Weights of a small image VAE: decoder widths [64, 128, 128, 128], 15600 steps.
Rows from block 7 of the encoder of a small image VAE, named by matrix and row number. Rows with one number belong to one channel. Each number is 500 + 25 x the weight over its row's rms, rounded and kept within 0 to 999. All counts start at 0. Numbers have three digits each.
After each channel's rows are labels from the 100 images, of 14976, where the channel reaches its highest value: "lies over" is the class under the peak. Only what is clearly more common there than usual is listed. The data: rosettes with rotational symmetry. In brackets: how many of the 100.
# convs0: expand pointwise conv (encoder.blocks.7.convs.0.weight, 384x64x1x1), inputs 0-63
# convs1: depthwise 5x5 conv (encoder.blocks.7.convs.1.weight, 384x1x5x5, trained with AdamW), a 5x5 kernel
# convs2: project pointwise conv (encoder.blocks.7.convs.2.weight, 64x384x1x1, transposed), outputs 0-63

convs0.337:449498472531524527488508495500520524496449505500477485500504510520459499476484535527539506526512483501497514515496498458507513505462563549524505495476509491559526464503508476533480464501539516
convs1.337:499507460493516493491468447515537550521502542514486467477485495508486532493
convs2.337:515536512526473512500504494516491498490505512472483552455466520512524513500480447502491513496517535536503490490466487519498529493504492447467492532508500513401488501474497476494513514542497492
lies over: backdrop (99)

convs0.331:470512469494541479496496553455502508447465469501497543503493486522471485498501537527488492529521500452492519527527480482496491534482534520538493525500537516433504506490491523484486491500498468
convs1.331:525467542495497518484532479485521493543519513502454551513485528492526483489
convs2.331:506543523508490495493538519490441481444489512489507517501483473499483434498500516502537479487525522494498494508517473510501476489502488486505500474511534499568506537491531482507529482439529465
lies over: backdrop (99)

convs0.197:509523494451482453532465500480543497479542468482504490496493501474506504527535500493522541556510480528510463477491484512487552471528449473501503451506491509499516506487494490500529497453479495
convs1.197:481481496467500482484494521453483483463481486482529537528543542509520518483
convs2.197:493507510511457493488493507516454536498535500498511526513485522482513530477495462510515488505522518516486492487485518539532502475509472464487486548519511472405495497473529495501537524550518483
lies over: backdrop (100)

convs0.328:517466456512483459517476521505475503477482485491508512507504502529509488557518582499503526551504497485494519519509510506496502481484522468541497488530503491503494469482503479552518503436465507
convs1.328:521477505481477511527518528507527457459468475520464464467487505476508481476
convs2.328:516494471525554491564518537502499454475499476500471531499499484516500475508499543535505510511492502500477485500530529508519515529496499489534558481499497508542508551490490475528454459485505527
lies over: rosette (73)

convs0.109:509489494459503472476492506532512515481488460509553545494461474501500534471490461556535484532534510485525500485485451502501472486496489525532497529496537496470481491493461492531464514506493536
convs1.109:484524480495472469524511510496462541544513505476491482465479455512464503519
convs2.109:504525514557489457492461479500459449497493528505490485509517537503510462503468488481547459514544484491515524478495484502540521499508512479530511505512480502491468529550528500492484441495511488
lies over: rosette (80)

convs0.45:476498502467481523509485522448557513484480513496478519543486525517438469523472535500487469503510505548511518474541503495537457526486504522502498482495507498447519509510507525498474523529479474
convs1.45:490502473512519488476531497490505528488555507498540498557519528467523479483
convs2.45:497497471493490484453490515512495489478465498487549551489507523576465478478472500466573527499537513495503505521497522470487481502488496499496466463499490463505480497479495492534543509511501497
lies over: backdrop (92)

convs0.34:516531505504483479465509496517494524465444515523530543488501480457483464525481501496511473492474532486483466475526500509491548463532509496526492483502455469510499462500513537472486470482525549
convs1.34:503518506495500508489581508490498511430460504510478516512505497523493504502
convs2.34:524484503516509514506511514517463465467468523477495495509497542486494472485457511494548509509544447445502496509497491496480505454493473503465501513497496539503502550436518535520493489474470491
lies over: rosette (71)

convs0.207:472503473522527552500497523485478487513477485536549532490496497484501557515524519532488477496505516499477542460503546538540533471494519500495517495490464471473519518522505506496493492438480483
convs1.207:513532502524488531533493492499535524545473498516549502495530509543525479522
convs2.207:525486500493434492493491470527506520496510507501487464501537520488551461512513487453499520535465505493527492510540522490489491503539501526515476514506527564497475540496487511446501504459505527
lies over: rosette (98)

convs0.114:500519545514443460510525539531464470476506476505510505488503510470554502537542509470499557529482485497499522476509499491497528475504455466506523506531469526509474507498485506462499496470475493
convs1.114:503511492469459457495492497501462529464476467506536543519530493520494517478
convs2.114:505519506487460470508483490546477514505503493494519528465493510454512556514487477455483487501517512517516523484490471529494498509510497509477492549517485475416497520508496497485520519563468477
lies over: backdrop (92)

convs0.100:519486507499488509461529519501499477520494511501472511478522508483575526526489552501515501475502568495473487503494491539443484487547493478481503501506499528539467451519494504501488519495527533
convs1.100:477498496478504479486559506493497466499552484485462502478453502502460490492
convs2.100:497498543486524475509502537468517497504464511480499503462528457496439489547484530489469541526498489498474452463500543488507491520518523494488512491479464544512505501495480478510496492468483553
lies over: rosette (94)

convs0.237:488527465508449503487499494488539505509521499470489534503473502463536494491487476529485495457504544514516485495468471535457464515506503468512489453512492523495455483507465500514468510465442520
convs1.237:489483526472502474527497508509500544556543491466519495459476494483510530503
convs2.237:475499526500492508460514500494479457507488492525465499463539515509504501479506487456525504487441514518533481504522499493493505529480510506519515508495467455498437458435516521543507492503531473
lies over: backdrop (92)

convs0.270:507535486533546521525532478533512515473485496520531444506513539485497500510547511518540511501500495499463520521527499499474530523533471529521490509536506476517506553484504511536516492461483543
convs1.270:497528474505500504526536502465532486517540510511559541532468485502500511507
convs2.270:486456509488481521474451516484506536456519483515542500498431487528457501535494495550507554507502465484506467486482468501534534510500506492500505482508508451492518500511498490476478492520503534
lies over: backdrop (83)

convs0.324:547531478506493533525508501514531520474448507503490537464462545487524506524500503470456464489474488522554451486456514506511503495511502477508490525514513534497481465513466491508505546493519501
convs1.324:501474490521518522500514514483528559551461490502510547523472501495500480519
convs2.324:504509480532499502493536481481522494519506506520508495525502497494535499532515493553538512425468543547534531504526531481468509479463523499483493503492512492493497489463545521476500509512542457
lies over: backdrop (83)

convs0.319:503509521495495438447485520499531523487439482494432506480479475498501477509463494426491492530484507559507528495487482502483465494492484497525495472516489500496501510475496505490472478521505518
convs1.319:497506498510498502515515488513501491460494498490537599497519495476508525506
convs2.319:470538524509521539475439506496476491496502516514533505472500517478487501465523528471504483507526515455513467470527467515494472516504494502504511494500487520484472498460520529477449567490494545
lies over: rosette (76)

convs0.104:506482515511501480494474487488470499517531467501498528514495499554499487438546478577469457481500497505498513533497475515465541505503499513511467474481502502526534508486470503525502461485486457
convs1.104:498507482480507502469523509504511513593539484488522521517477484504506489516
convs2.104:459486518495500533505481501477494523463525463501526493460474503486538505543443526490472561536485523478505499469491509478536470486501487463498482500533502498510475482490505512434512518504480526
lies over: rosette (86)

convs0.369:501505461520438511502514485490471533520477485507498495511528539467489498472491470485497499493509500539528454518499492447480503531495533465553464513527542494500470447501500528517465484480506496
convs1.369:508476451490489494508470486489485489558472538486521540466480511469510508490
convs2.369:553505508485490441473516477525522452507535488499498507511437498498489499497495499502527577485480483492510517498544546537468511507500476530493505504525498483454489507514504476485497545507501506
lies over: backdrop (90)

convs0.373:477507528468524507521528527497511451485517508507491515504498506474525459484515473438470507493492545508530443491490499503534500441509464452498498494498510506514499555505518494476465496462526510
convs1.373:492505543469525480520557526487502518537485476478532532487507508519521473522
convs2.373:505500503522464522448493457501476490511535486490552466503527560535527509519530491499531487488497496509533535484513492501500484506518480492528518482516461490504494438467499492524520537519519449
lies over: backdrop (86)

convs0.36:516482459506457490534480550491535471483499540457489518519541506506463483493501482512479531476517486538519489477522520502502520536480518456513507514524544504504497489475493493490434488539528513
convs1.36:473505492494502513515473546507517491473566554512530508536488493508499477497
convs2.36:504455518527487515471505513476526458490491533511502463497544501518490490537537490495517571489520478516496495500464477508508546560505515548488509475531483494490521457491494525531502501505510535
lies over: backdrop (99)

convs0.166:546530513518520483526495511494499508489490493494553525507479532473508501497455488521523525488500489527506489503506476508474512534507481511515519491480499554497436462500468435492490502478569478
convs1.166:496503511512509492521499481501477582531487514521540447513509505482517498509
convs2.166:491459495494496516493506508488502498485484505494445499484518479483532539479511495485508447479471517550504501470502535514553490507500539535530482483471485494496568517491541560501513535505508498
lies over: backdrop (100)

convs0.272:498554490488513508514487449503498513484492459462533505503516502503564508499453491550532518486533490527487518521512489506463527494533485479496518469517505506496429502512485476450493494483527502
convs1.272:510513490491461494520521479476500551437508498498496561528512512491510487501
convs2.272:494461520490500556484500521515502467498502511456495525476516485484503520548492486497504490500530432507508481510517476455493476489497500470462538505507498479499504534514552560481540474499495535
lies over: backdrop (92)

convs0.311:479509482527587500540502499459498500513555511519482505502484518453516487496492470474529457509503480476504495507489481567501495528478476482490526506481498514502492524532519529508457489535507491
convs1.311:516531486515512529496526500528530537479539483503502556492531510500533536521
convs2.311:489525537491511492516509498501530521504509463491512471488508498473506474538467532502504543508487500486511496461474495498516487499506402512520500505534515569500498500470491474471479469470509544
lies over: rosette (91)

convs0.118:494497537508495505478512491496491536450443517473451467463536499507506496497544437488497497481493473506500497526484515497457501507537480502457544526510513502492523505466465524508523464470503510
convs1.118:501486511515487484490534448540503549506557468486522523521500496493476504504
convs2.118:519508480476497527490494477523488516501464482480538530497502516496528572551480495529519519507529462553495501476529523522515492530498496472492553452493527466484481508536540502486490511505498520
lies over: rosette (100)

convs0.84:442534534499495522500518490497521477467519515473481497544502500456507500498511457440472514486483529528512465467493500497522512468504497426474478487493529501509472559498501486505479490496510498
convs1.84:472516526476501505517550483490492476554483504519491557510506483505537497475
convs2.84:477483501486478480498479480515461524489510479489543452504498527528536476502507466513494495497522506471502561520499471512491469497489500526524498487528493475520530443480501486521571540542492475
lies over: backdrop (96)

convs0.255:485516515472511481459477479479444524502484502505514473529560513531535510517487490478541482477525524515491567546500451507515491512502492491513532513498511533514498504489482493453503510521549511
convs1.255:505522503493478508528527483468505473476509497485552574484468497510491513487
convs2.255:489443462501498488555502482486515533521500499501526525531497502508498511553467517505489537500497500509448528532463492503510516502525496439504487501476508519495524520551513437489503478485532506
lies over: rosette (100)

convs0.308:498494478504493471526503539454489460475471505479470544499520493511483478555500537502517504546466499480454502528500502496471533504476528437553506498505504502473478493495492506500488493554500477
convs1.308:473512497506466512542536501534521520557499501474533522527466512479511507489
convs2.308:504492456533512513481521503478408489430463500503549506476493500496500503498496516506519448475533519505491492503519512485509501506495501484509521502513582498508512523504501488540514481501499490
lies over: backdrop (100)

convs0.316:496479515537508507472507512547520458496494515518508497481485515486508474511494482498528540545479570491504477465511532466463484483495531537503507435511491452495536507466503489479499505512525471
convs1.316:495493562547523497520473468486515487548541498500524508520508496506472486515
convs2.316:513509492447496511499527509519516403503488513496506489498535518467547477503471523482511501463508444509504497530521480506515473469523499482471484530501487492494512520486557496536494483501470508
lies over: rosette (99)

convs0.122:501479454507511500519532532504493502450484484467468563520503493509545487510502507546527532473498512478493497495518487510492537508485503485525427500539495496472523495501489496536478494562506515
convs1.122:482460485484480516477504512536550484530510548485468516505498485462528523504
convs2.122:497519517488499502461516508490512503479467523523497498491516521492516462499534507501510569453510503487496476488471511501520502555521494509498487425524539485570504523497480502495522523447503499
lies over: backdrop (100)